A small multi-label image tagger, trained from scratch: arch vit, width 160.
Rows from block 9 of a small multi-label image tagger, named by matrix and row number. Rows with one number belong to one neuron. Each number is 128 + 32 x the weight over its row's rms, rounded and kept within 0 to 255. All counts start at 0. Numbers have three digits each.
After each neuron's rows are labels from the 100 images, of 14976, where the neuron reaches its highest value: "top examples" is what is common among them. Only what is clearly more common there than usual is listed. The data: scattered letters and digits in many colours.
# fc1: MLP up (model.blocks.9.mlp.fc1.weight, 960x160), inputs 80-159
# fc2: MLP down (model.blocks.9.mlp.fc2.weight, 160x960, transposed), outputs 80-159

fc1.708:116170131158103152177196141155118143094116103154094147157124162105138118181099143110110131086153108103154121133153136110070074084080053094130130124144117099124058117166103138148186083118163192094191138113118137132136160122169178170148097160
fc2.708:141083078111123093143225153154167126098185147100077163113116128121086137188107119087093113156150109164160115095106098137143096088095139157071091098178139141169143091135097115161115090150080160077117158171118142110152127162133100103153105145
top examples: the character 5; the character 4; largest: 5

fc1.604:127138162061125074119138089093105069125083119159134135149097132110154130177117118168169099119086120043138099138140147140031091149140096151129136151120117091071089202097155128096146117169134121132148188137149140121119147056164154131102120132
fc2.604:095179192106163046103093060152085097127089141165134161125095111148130096131118079156153139140102114077136124129114174161126156212099115163151195112094079078129118168149144134109112092093096115197095133141129140096101117101102140128145157180
top examples: the character P

fc1.275:157084099117096137158201151153119100143166098100146147174134139140159096160119129106113052126166087155172113133164134186127125065105129101116156148148133157134173128130098131094173084165142196080127069150058185126108073136105184148165065168
fc2.275:076143109162157159133133151094114174118131159159152082110163117113121159030166166148133101081156171080128137136127129104104134074127154170159105164121144037097046119121174122156094126079160081121165130074159083140216185125155130143184147114
top examples: the character 3; the character 4

fc1.764:161076135095133051152126097115128127119143123138077138113059109118102125196102089113139164100095164090111096180148154060050072180165098143158132136152139168128134180115133138143116165139052124169114172150170125130102164082175113097085144146
fc2.764:134110160145140026128139122114197078100094132108134128044132115091081124152099128109114172134129141120023171108121086101116107163129150129111122143127148083151110133111115157146137116174124110122105160125160092158172136143146066113121116139
top examples: the character T; largest: T

fc1.23:156090119104179134143129105079125136096113043104119155113160095077117109129137130090128142130125107065098133122155115145129148119128149157162121146080179112128172148091131077161255118101150155114126131120122085064115104089124149129163140140
fc2.23:061127143132130109085106142138180134159118152162119086118096121167157144085138144186174166121086140152173120088104094104067151147136075060144206123111134122114089122187165161099025156126154060128128162147151150161146146155111130154116136127
top examples: the character 6; the character G

fc1.219:115129119109117130152111087100109149162146142164143129219068110130166123171091114149137104136106158109214105171098165127076076127166133158177095172153125180077089244056153125106111161138089112132115092167146120104139147110152162087089162125
fc2.219:144097173138147073130095088154069146190045097118138133086148146111157101084133099190172179141110171094145186083071124122147153187128092130134154169100101111114096145159151075109170201097146117124131145136131058088110104105114129113164128104
top examples: the character G; largest: G; the character 6; largest: 6

fc1.388:122113137077142087136177109042127095062129102124169121115137125138091170129183144122147061128125154127068099137203141115091127135171172094100167109122153092149147111071138113153116115160089133109174177108099170138091106124131163136106151129
fc2.388:069180107120169123162086138118045153106131143177078097114106105139154128118148120149158118144131128126135134205170159149136111137103115075181175098140093120121118144149173106143129174066116134176112107074127156101126177123168152129125128103
top examples: the character W; count: six; count: five; the character B

fc1.372:154133134099101021186163116164073137116113142188120116119090165138145144136152103106096116121150147092163084175105177135124114152075114162126146150119082133118174142114118167141155116166118198136060129146135115067081101095154143071109123153
fc2.372:159142160088151143081036079131148132139130128148125143184130069145178113102094084115129127177114148121148114144100102094087162149130110191149227090089171113124162154133049102121113153136172142143089110190123127050122100192095181112100129115
top examples: the character X; largest: X

fc1.65:142078124124076174093131145135083101178174099136150138179124165103135077167135128135130090120138115163172144126100143196122124066135132104123088109140113147141140143150110053131184118134157184088138123184107181141077065136139165184128061151
fc2.65:109156131139175175100125129110144196155108105155121105130175123083120143040125133139116128081137133092130114116076102153111101092134144201174137132091137095105040097179148135147129120042170079114171127149193093119134145142165180157217102126
top examples: the character Y; largest: Y

fc1.180:108179133068129097131096047065097131166054131146174095179131146126147153152143152148133114132096162056135078143153153144034097181181087106148121151160106098113106133113093137114139156179213137107143099104138107108109156097142182105093144117
fc2.180:127164197160117080117118116192093127154110170141156116112105150122135126093104108132116164067115149070112119157106173143156146172099095150139159132152055108138069100132124053096141142070132135164113127144139089118123112108094093086176088167
top examples: the character 6; the character D

fc1.375:110075097090149089147130095091101101164124139129119149106084148092114040157130072115129158112143137121083151141122132141092097140174161162144104160099135135112136186086170133160158167136168106144126086128161078102070098111161144110104115151
fc2.375:095123108172153146079168145116218130114206124122162154117170096111115108079112128070119140102156118119112154065118035158171182117088145177115152100085160111129105105118132152156128084137079109088119101163120105117147122141079124131106121106
top examples: the character 7; largest: 7

fc1.477:149094129110135042154143119150134146100159140143076099129063111105107137195092099103126163079113151073159082195146151061062085176153090140149130147148138179122153177138117150143115121161052136142127168137168137153120165080161144104099145162
fc2.477:146115143134136034128139107130225102103101136093128128071127117087115125173081116097111174140131116142032164100109079125137124159137130143103117151128138104155147147105092165138148112200139115100112150131161086157147087141150096087108099133
top examples: the character T; largest: T

fc1.697:096092155119087164131145150129097053133127149143149158139099195148137102112165143128101106120077116103140112140142154108117137131124089108090080194085099125075142124158169154068112186158108128113155147111126146139132163061122118205119069112
fc2.697:080180123127150066113114083105109088159154116157205150099123117119115097151129090130118178150144176129083168128108106118141196127133134129125143131158114098165107110066093020156127176205132128143081100158121106067138057194119093145064167139
top examples: the character 2; the character 1; largest: 2

fc1.60:155088128097134048148125096120128132112149130137071127115055115115104131200104090109134166106102165076126094186150155063056074179162110145161138131156134170125142174114127139159114160143054126160106171142173124131111170084173111091084143142
fc2.60:132111157139137031129139110119183075102095132106130131033135115091093123161099131111117174146129142124016172107123095101119101169132133119107123138131140095150123140110115159143144114190124115116104167125159085159157131141149070109108112131
top examples: the character T; largest: T

fc1.198:141127068136143102118143117100105169134097111145066090115114179140079181159121127128135161087133123084147106137127159129081121099134126133165147118193111096129087129187100094198125138072194110164151202131127088106116139047124143078210121128
fc2.198:142139138127115096125108142123085187161181096117065114185075077152163120141119094153148115160091131135132119153141148108145108128082183121124139100121131229127091118100156086109134193088103136074074078158110152093164122231144089139102158134
top examples: the character P; the character 4

fc1.424:110094149140088154139164166137106054139150122141193166159099198145118094111162144131099119123092106122129110139137152105127149111115115108079105203061106137085151113151164154104109160166130124042175130120118156154145133094122135227140076110
fc2.424:106190121092123057141131092141110154158110118142189103108144151104121131148140077131088173149145207123112145140092129106162145119125107141121129117170065112190095108096081039155141172201155149157072102151143099074122061191143113114093157163
top examples: the character 2; count: six

fc1.225:135078084126095085154216180131111152128128125112092122170092164169088160215146164097101131081123106098192071186143160113088130109084134137095082134186119113149075122164092099147119112106116120109156183143094154145157127132100173139196110139
fc2.225:155132114126128074135159200148133088124118116116141151088129114153096086127099073130133109158124148179083123119056129159158116150150098221101092131093123167129181145118131158125088137175155135116070148168110076079158122096149075131105119131
top examples: the character 4; largest: 4

fc1.399:111105195073150104115192147068099073088104058126155151092160132112119099166155141123145060131134151129068108129169146191059084148171120092104135112096142136141166140086164117134141107147123146115181147144092167133133105102136166170114128134
fc2.399:086170113081180089104059112093071114115105135178105113087103087121123130132125070134159153146089150107062144128145125158112108189163099129144183080112152096137138157142119097140132136114159117178072161126160120051121177107196127164109159111
top examples: the character W; count: six; count: five; largest: W

fc1.686:131094147138108145126174155127086056114207134131134192122062167149119022139135104136136130118094126155087153152175167111107136102135118105121125148054115162098130155098185107115122161132076131131155143142120189126095126100140113209093058108
fc2.686:105149167098130098118100106110097090223106093134192109147152119125141146097151103163144136157068167107127138144085116123154153150158097115141136128169119150165075110105105035091138254125104091154051104189145129091110063162134105141107170147
top examples: the character 7; count: six; largest: 7; the character N

fc1.150:095103166069132085144138107097106112111096154134175108111131101110166100124155156116136114135100203056097091144153171139115097176144114128123140129116117137127139142091177147112158113166087143140113105119124161110136185117136125124080100130
fc2.150:123227065168141137144120115145065162140193139153157134188175075146156124148087129132121095136155119174175143170137153144198081126123115136135132076124097169104129127110124103108159087097076176133075049140095129066108172154117138113078175124
top examples: the character 6; the character G; count: six; the character Z

fc1.52:144071113144085159157181183163109160119111138095136129143124189165091148153138162155114094089172113166114128144133158162150124050106146077100042148176114125164103123140101094107109109063162159117144121112090128169087055149102154120192041168
fc2.52:122148075149138182133121163111120127162118118167109105111103145140070117076130151134110033114161116173094096119169127154171117105152187109127066133126144132146079103157128158157099125098173128143157142106086119138142175091141159169169131132
top examples: the character 4; count: six; the character A

fc1.242:156088118101181132142133103081125135093113042103114161111156095078116109129136128087126143134122108066098130119155114140130150119129152160163120145081178113133172143094130077159255119097150157120126129120120089062118103091125146131166143143
fc2.242:060128141132129108084102144135181132159118155161120081117097124168154144085142145185176162121089144151170120090105094106066147149140077059144204123112134124117090125189164161102022158128153060130130163145153152162142146150110131154112133124
top examples: the character 6; the character G

fc1.168:097137153100113121124133098078092152087106134142125129153129139091131117198162171137147169131132176058123126152115158131051042150129128090174113130135110139120068162116130165165169090155100110102202109105174109152127159126197182110104129156
fc2.168:180113117124125166109113136138101125112166095152139143195144141136115120112111038102111104110148091154175102145144151096140154100116138170105163118134173175139197080141074112126138129136146163134129106162115147103086098146129183115128107135
top examples: the character G; black; count: six; the character 0

fc1.393:088129116065103084137194102095079092092122134165152136134116159130122107146161114128141089135135180075117112167160206150092110133130118116103147112116081108111143172083167132173134101179098143101141186101120148117105141069158146120085098130
fc2.393:168038173115095148112109148134182131188127125083121115124097144109104123098116137100118132151099119143095091104089067115093140151166146151109070156096207175180123124114099147108096191145158124080168143188139104186135074091117148120132133113
top examples: the character W; count: six; count: five; the character Y

fc1.569:164175165117102091117118049204133106154083142122165163137116141139126143136081157154140134153100147160108112116148118122084141189122100118104159136078085105135158132143082113116141142185192162080095142134121122118063089184140135135100092133
fc2.569:110166167162148114087134128162176127130172156135115102153094133109108140072160064095112157112122154108140121084104053154173133162135087170145112194176089161142165106099154088108135130077095153201097108135133132078173073068101094067155142151
top examples: the character X; largest: X

fc1.215:121151104144150115143113118106137212111095097115103086086122139119067157139109157107090181090147154125089129166122173121134132158172144118168142103143113121160117103171073104196126147098186107149119076110129050124112121125120136114176134124
fc2.215:137125142130080115100121146156000131145181148147143137201135118120173137147129121160127103157095141122187138113101168133093102102078090127114120123143097164112101152085161094092137135155072184087096160170141155123143131173136110118097134128
top examples: the character P; count: six; the character 0; the character O

fc1.266:147131128129126077146132151140115125139129096158120159088095123097107076150119104139138156144116184127066146152111151119122061171120118159108136096063109175128127183101184150190161156109075134161123156114161075136079152111185114120073136129
fc2.266:102129136168155067119125104108133104105157157140159113055120079141159093092167169159154129127159182094107160098112113144110158141113125113154144176104123103096114154079183112130121156156099088097119089092123124110180155153097108120104124123
top examples: the character Y; largest: Y

fc1.638:170079137108139054157117094125128121111139127136075131109066108108107121186092090117137159101103164084117105187153153051047072178166104141165143142149138168118130187115126133148122158139050121161110178145180125130106171079176107097085141137
fc2.638:136123148143141041130121111111200082095098147098123123043122122084073130152094112103108173139131139123024171104132091096129105156129166140106111125141141077161123131110112151156142112168130109140098168114169100153157142143152063102115121126
top examples: the character T; largest: T

fc1.94:130092129082112032151169135124128143121154135135080119113059135149108152199124114095114156101092151059130081182137160099099103167139116131145139104171119172136130149131118135149099150142063128167093161162123141137122141095131111085106135136
fc2.94:122123138130150039128134117116168067093089107113128134017165108121088132170126152119132171172107149118013171114102100128100119196142102105109158123109143104145143146121121160154117129193119115111106174129139083150144122135138081125109125120
top examples: the character 5; the character S; the character T

fc1.762:132103169131133037182120141103137108101113093132155164080111119114076079132094131128106150122106145124052144181169183119144117197137156109140146099066114148135098143116122152174148161133086117174076140123140109123079145092154128149130096115
fc2.762:131127141180129109075100150137018096135173160129167123093170090167139112095172151185177120159128176158101172076078092166180136149105129121125154096124125160135107114105202094124109134127055138139101135143098137103132140158072105118094163097
top examples: the character Y; largest: Y

fc1.31:144063120135063175106118146145073089161141081126146157174130180106135091165139136147136111131138097166150156126119155163124148086122144077104101121102100121130158155163103083124186105122161197100120133172097153159070067145130173180125042170
fc2.31:101172134129178134115102116109164201166112128157099103094157132081129155057127139116105141103119128094126084131093099149082094121135134208183141120098150100123020090192142139167124131053179076123167123143204089109129167143166172154208129125
top examples: green; the character A; count: six; the character Y

fc1.11:145076119129129020150193131155132115131191115153123146133087112172103126166104111097110143092098146089164075194130144103096128171112093156121113142139141218138150150127122154130105148166037138150110153177112165136114151077117139124124156157
fc2.11:130095139138131040125166157127176114098095121124098132063105111108118118194089085095113156114125115140052147113063110153158146101134144159113098130134117083168116155128113143134128107166137109115088180144165097133183084124170049107131092128
top examples: the character 5; the character 3; the character 9

fc1.571:118142154143120169139129116155108117103093139138139082124133163131187135127182176139123121115114184091148099148125173150129119032126034105130121122130097132124127122104194099090136136142163120121177122079120218115133138101120119155119050093
fc2.571:128136118163106032151104172118110122159162098156142155116102109149108086147093107124117124117126058164132120181119107132130113167130150110146120118131163171157076141164074150156125157124091144147063095176128078125075129129147151131118197188
top examples: red; count: six; the character J; the character 2

fc1.295:087141121106154159173109090131145164149122134153129116143139135158146158084128171052064122105151162069132050255155151118104156112100147163119134112094133083179124087145104157143112084108111138096221173107113123139093118151094167124145105118
fc2.295:082125122136128127136112113112199125141124113174121119139107138173153140096122132018099148114122158080178074255113152119108151131115144208145153126124110088095115099129183133152098130095142080133136124142128132095153125113110112099137122066
top examples: the character W; the character M; the character Q

fc1.307:171062099116136171139165141095098086103158067105130178141124127089113098162140123088125093141145090120148147127182144148124152084139154135127107145140146117129202158083115043148252105132163183091114113126088155100131109099120150141130134139
fc2.307:102136134129139090121069113121167185220122136160150080133147119153127150037126095142142147125086170151145113111068083106054106143143110115162166105120147139135056086183134134122025165090152072138087127205158093101119125157131161129159177133
top examples: the character W; count: six; the character N; the character M

fc1.250:087143121106153158173109090131146163149123135153131116142138134159148156083128171051065122105151164069131048255155150119104155112101148162119136112093134083179123085144105158144111083108110139094222175106113123138094118151093165122144107117
fc2.250:083125121136128127137112112114199125142124112174120118138106138173153140096122132018098147114122159081177074255114153118108151132115145209145153126125111088095114100129182133153098129095142080134137124142127132096152124113109111098138122065
top examples: the character W; the character M; the character Q

fc1.338:144132101102145100171202147155107090113152185109113144118075143090094092201136089146141130131167112161095169136159142140125091146146156125088098159154120126101179169084136168132123111162137157111131094092150116164097106121192128138072122162
fc2.338:122141183149150096115150156122184079175173142149217161164134109166126084092101091128143096083115092104117127095149073165138162160106142163099156186089161153110118129119138166073078165132115103123103069179087155144123103105089119166120130128
top examples: the character 2; count: six; the character Z

fc1.436:129112192098090104106170167136096110143185094187137097184118150118156102149121092107125070060128110082173066190147162144094066112117095131134150123121130156133090152132112117093163108133085144128126130169115175097134118086154179140145119162
fc2.436:124104225137140105085108154116109106154140074138185146158170100094175073119108103168170136116108147099119138114093140130095085139130095157132181150034144134106083208103166084077166155116123102117113069185124123112159121147117123166117140149
top examples: the character 3; largest: 3

fc1.617:114116149112131066118113061090099117168111148142159123115144111114164128147129162180161133156112222080116144128143150130058100191160094128142096166144131131085142206074184127100142146196147132126119131136136094128112169135128141090060150102
fc2.617:129168127177134189095120134144112184125146111167128123158166148139143100072095080127125144048176133124165133141116188134147109097088071155143122151101055071087111117154140091096148121081142110124139100112117106062151121104104159133165100125
top examples: red; the character Y

fc1.181:123112112142028111112153123163118195162168133153130121179125162160180139158132156123116110105168121105225122120070122157122123075107091120165077125156115159105090163164103124138154102173141182108126122170105101131091103130099164100131117141
fc2.181:144135154144122094104193143139168132135198119110117155089148117125102136162117117106101115148164107152099113086110102142166170144086162185091109130142116139157146104104121102146110099167050122063130134138119135156139081176110133103123124139
top examples: the character 4; the character J; count: six; the character A

fc1.100:126131176094085144132122091125085073181112118138100133155082169142203065165132119148155108113066117057165112155134166124060098116135058115160120150076085118095050170139145116044135139120146131148140125139140172118106147055138140187096072130
fc2.100:097114187154124111117092087129073058144164099151169182107122130130119066089120090120136157163119104150128136159049147147144171152130100154151121151132117144140113089102125142107105127151049118170139129190135151100165070134087122160095194127
top examples: the character 3; the character J

fc1.723:130084108097091032161208157136111158159165110132091127136085152173117148213135120085105133104099125042159085191129162112101105135116117137122120109170118154141107141132105131129108130130083124158099163175111141136123117107102115098118125148
fc2.723:123107146098141053139139143115156077093077089113129141012157114135083116161138148117135165190092165133009151121090113134105124194156095119114144127083136117154145143119132164144097133185124118125104185141137102144123111115144088150102122123
top examples: the character 5; count: six; the character 8

fc1.707:115173058188119173121118142143105202111112179141111086117141143117073204114149191092083183133160202116170089127078171138141129134113117145116048135171082112159170112159122099165107115161134152143099129132135090113159166123116099081138148114
fc2.707:129112209107133065146156115157089074118118092158122180123121110146157075111098028145143106146113071122118144148104146140137132166114080141103117185104098119111155162145120188065117132136106125120106138188122159110141062115141170175122088140
top examples: green; the character P; the character 5; count: six

fc1.624:134116071125144122121149139095110167116108093134053087141103172135080174167131118122144163080121118088161103140124153128094113085136147134165149120170122124127096123189105090186128157056179108146170174134124106095121123045133154106210124131
fc2.624:133127138121110097118113121125083165163195096117054144186073103139167117160108085150131125180094113156138139142144146106135128106083175119127144089141130216144083125101161068127132181103100142075082094158113153093155122231156090141109150128
top examples: the character P

fc1.311:179150171134082118136103149193095141157134103170152136143128105150189065140104074168151079131108115139155111159101159107131097160047050133124115149050106162104136188143106156065133127139095157145067100163142150099105084145127130148082105162
fc2.311:128116068153128110147164118162104166103191138149076095112122129110136163147116162142127119121171131150134112152137146115128124115082101129145159104142116177132122123120127123150152102149062169112150187112130145112104135148137147090157133103
top examples: the character X; largest: X; the character Z

fc1.756:133163072105165092244122077141117133076122148101117136156090126171108194130136157102096095151095135145127076179167135136125142136156135114108127169129106134129164111111075167128119161147068133082189159068143152110066132102141151136129135139
fc2.756:127164131153127151255114111118255136138147106109146110140130080134152108097103099115121137140122125111160155119097096134156167129109151143158128168110073098114138113101132128123127137132119042109080103126152136125151105147119103105100113113
top examples: the character B; the character 8; the character W

fc1.220:114131074098131107171148106095089150115130180127146107188129146090097161163205184156122117120121123124107083159166160117072058089130153094106095150105134116103088159066133179173136099135097125104177116078165105159106151130198177132121134153
fc2.220:139137114161134124137115046118112184118211147134124075195170131083165169145117126105115184095159119111168114135153143075065102105124152152134132130135141100127092115094110128127156105126119137124132071135161102168126100172112171098125175150
top examples: the character B; count: six; the character 8

fc1.551:164093137105132062155116086119122129123139121139075131106057119107104133185105101104128171111095170085109095186163163068053076187175109132165151135146125161125140170108119134158119165140063136164086167143168114120110173093182110095079140130
fc2.551:130097155144136040127121100110160068103106144114127138032133129082082120155105134117116177149128149119023187115126108098096086159132155120110122126131133087148105140109127152162139120172121110134110172123167089157147147143153069110118126128
top examples: the character T; largest: T

fc1.357:089071140091133113140152100078130140066067067129143134148125141125099159181150170131145116104126098113138093136155126144058098128114146088114116145120129097140044127152102137155163095140140098097216143106115114157106125120128238163154139175
fc2.357:170144117154094132108183162184143090131129119168144148156159139113156071105072057115111125074154095147175137122096125147154096094108064171105154137103128166106144117148096172100151105155161162109087120176136118106136112090125100119143077146
top examples: the character B; the character 6

fc1.381:141070114138067173107121138145069115177148092126148150178133178106135097162136138148136112122140096169154152126111154175121140080123139084117086122107099123128142150165101083123190105114166191104125128174108146161061065151130174178132045176
fc2.381:099168129136175148126118124109163193167115129157107109096150133081122148048127141110103132091128133092126086140081100156093104102133136217175129129102144096123018087188152135172121129057184074118171130146202095108143156133166163157213114117
top examples: the character Y; largest: Y; count: six

fc1.73:139097078092109061223163120189108138110079140129105140164119140133117181154131150134101108178126112152158081143140144127093107122097150144122120180136087086093132140124112168118144086122137176152119166120146104140137131165184155124180139191
fc2.73:070157105145174182105121172108196098136142110102192114071131074128122077059155171132141111140115145148070119083123081116192185131166133126142110121054170151155134106124165111129119151169103113099119106123083147083155168097106110219099145096
top examples: the character 5; the character 9

fc1.178:138098047124092069177188130153093181135129164128093110175091166138103178168131162083098148104105106100185061182152167090076129102083134134107128118149109083144087115160086110168134086076110178131128183119141131126131153153146171110185098165
fc2.178:127113103126140120125137184134142073157129137087164165094110103172104065105104120135149095171119151173099131108074123158170147153164119198111092136084133174131182155115147119130085157163148118106097130149080103077160135095116102155092116096
top examples: the character P; the character 4

fc1.6:136105077144081154134148117156076151203140133154125117213088172120129121168137135138122132100137098152207127135111146156101103083117123126134088154133117124115102157148103125143168110123185183078157135165149128152093116126161177150144058174
fc2.6:094130099143182174140132135090175129152148128139143112094118116139106115040144123122133065095133139106107137107091072142138175070138143203159098135102166081135065113150173102167069150086169066108180179111151157109169136088152133173206106076
top examples: the character 4; the character Y; largest: 4; the character A

fc1.643:125106080149114152133141184086103135124121080171103090102120174133083173138134126124130117068134125113131091148113168121123121054129093124155107116200116109155078118187109080142126169069170117185126207124127117084119145048131134129200120128
fc2.643:120146121093136107143100073106093210194143108098110094175172100106171163162147122150148135192124161151155153136145133115086089158125120110122151114126129158110138139093144078110157139154121143028108094114113102130104110245149183117075167146
top examples: the character 4; count: six; the character A; the character P

fc1.631:099088097143076123117173176125096143134146174145123139162149138093130140177142175143133106139151125136163115106124125129075060088103121082119067101148131110116048129189105111158153066151118206071159160181107129152127219160153173172133107192
fc2.631:148139092127143144111183124156196165114173124088065168116115134118093145151117116111076144166157101168144122048070065130175117089107157202112062123166131151143131075139103133152118107140098133067146128144140098113135134159129146104154119134
top examples: the character 5; the character 4; largest: 5

fc1.456:113120078090134062176179098074082119072154159114138117172097145118096157191209167153141113144137124131096115151178164129091119102135167077119120177129127116095142156060137160173126115170105142087158131066117138152107119132152177137118140156
fc2.456:134100124111134118134122073095138147128174120104139118149161127114107165164133107090119149125128117132119114135147138078075124133138160169119083110135183093167120116088104136127120106155092139142140121141156128185090090172103139106104191136
top examples: the character B; count: six; the character 8

fc1.560:161083111097177129146146102090123127097129042101111171120146098091116107128133126081120129137121101060105124125159114136129149109124157169163119149087179119135168144085132074155255116097137158118121133131110097062123101098122142127172140144
fc2.560:066132127135117119086103145129174134170120160163120072125086128177141142094139142183175162123097149156175123102098100098080135148145097062145201119133127133115090117188164170112011162139154060131129150143154140175136149157121124145104142111
top examples: the character 6

fc1.405:099106143126072153135175130137101050173143155141190159169100189140160086108166154124089089132102109104160110143133154135123146122106096116085070198097094127085130118126171129068119147171125133056170101127121152150133147092118135206130064132
fc2.405:112168143132135041123139107130111118148122135126172101075104115114074108115151101146111157165140200138073146128099134109149184144175134112105100151156084120182130095090098046164133192178161125156064149134132099089190064182127057119110195147
top examples: the character 2; largest: 2

fc1.385:114178106156106092141179079176131192100137152158131075143127122107164158178104151119115124079182124099194102145125128161085134133104067112160134157154107124082152173129114140130209056208139177042151104093112145133137111111137198112141124178
fc2.385:135075092126158118127163121125248124086132152101068145080119093068109137177119154104118152157144135147150138072088063095135101113140144157127123131175168137147141096123107156160131099188081099100144146139154106124177156137159095115128142131
top examples: the character 5; the character S; largest: 5

fc1.235:152078168098093082147191093112088086171178148127127179137086133131138088192102116172154099137121136145106168158157166140086094155146128137106074124140121175133100202054170068098146165145090152144140155165107133139059077131138143103078141123
fc2.235:158094182096144104095154131128117084108093113139134200110127102136135081102133074152170122139113174092076162099112141143171116168129127162108168152121090097120156161121181106095118166090096093164106108139135136096116086111153107104128076126
top examples: the character 7; count: five; count: six

fc1.746:132090172117079137134133125129091064164112119134089142115126176150191075163137134145154117103066106082139130160138170112075101096107066113144132117087097106117034149146154111047127127090103125173127155142137166117090144075130123182115057119
fc2.746:093141187143121094122093073133087035146159124164173207120092130138120049098114065108109138168103090137110143158077149146160194164132113154104118139114134122145117106100111132104096114164058139155102128187123148105166079134094092155083179156
top examples: the character 7; the character 3; the character 2

fc1.520:140128069149092134140172156109113127117119079168105093113107215140092182146138118112120093058159103081162091146131161122114131080085100119146101142192112099124122127184088127142134134110186128164134183104122108100101132022118158119196092143
fc2.520:158133140137128098107091095107120224197199110079127076125154101103145157135154083155146146172145156164155141068132106085102121165111134130137124158131136143123122132087147058128145146144120128060097105120131095130126092220145173098121191156
top examples: the character 4; largest: 4; the character A

fc1.350:148094089109087139194198166158098115141078110138106115195105220152113156181131119127101096073137111139141076185133169135101079064118124118114122121147100119135096127160102123161127111112176133119150183141108123134118082098156182149170045147
fc2.350:111085119113132041107124080102143090084172145101117149088113101142151136184140126117142185192107164100129157115112121095088144174141130166141167118135144130123143154083140110161104136181060121096086122158136095103142141166122091082072178135
top examples: the character 4; count: six; the character V

fc1.576:099124103082119053150164117108127164116152128142089095137063131125112161199129119090123160092104142059138061194152166094096099163131117142156141103166116147130129147116119155151103120138077136150106158120151147128133140101154141089105125134
fc2.576:137132137138144018133156108133174083106099090113137146022164102129101119168109148120130157155117136131033155106085093148121140188134081122099147131113138121149145133120111156140127130224123123077114169140132097149146092132123095112105116131
top examples: the character 6; the character 8

fc1.358:133131092109080095125150088129060136095123134173143065158112176126146151146188149148111106132142173118182103193123227156117127116145107103154100121136062149112160149103122129164158108176150163115125143108157121094071103092149177091112099138
fc2.358:134082135091150105094091150108149087152112140095151157188104128159075134102124113126130134164101151143098121099144125108079180135169178123112139130082169101145133134126111174113066168118214100148084151180102125117118119133095130160122131163
top examples: red; the character K; the character X; count: six

fc1.351:140114165068106112125143127096112058153127104130165144182093125123182065198116100157166067113093092101150113143160146128031084094151095128150140156104146139074068186083137119057143126155118130124142108162128171133126131097148160189103099138
fc2.351:084123190124153116113084082124075056148108116176148154085095101114151054052132067174173126179110139112121143143071156144153164185132099138170143145092098145137146155118153145106112157121063088201115160156151172099126109098130125183098142131
top examples: the character 3; the character 9; largest: 3; the character S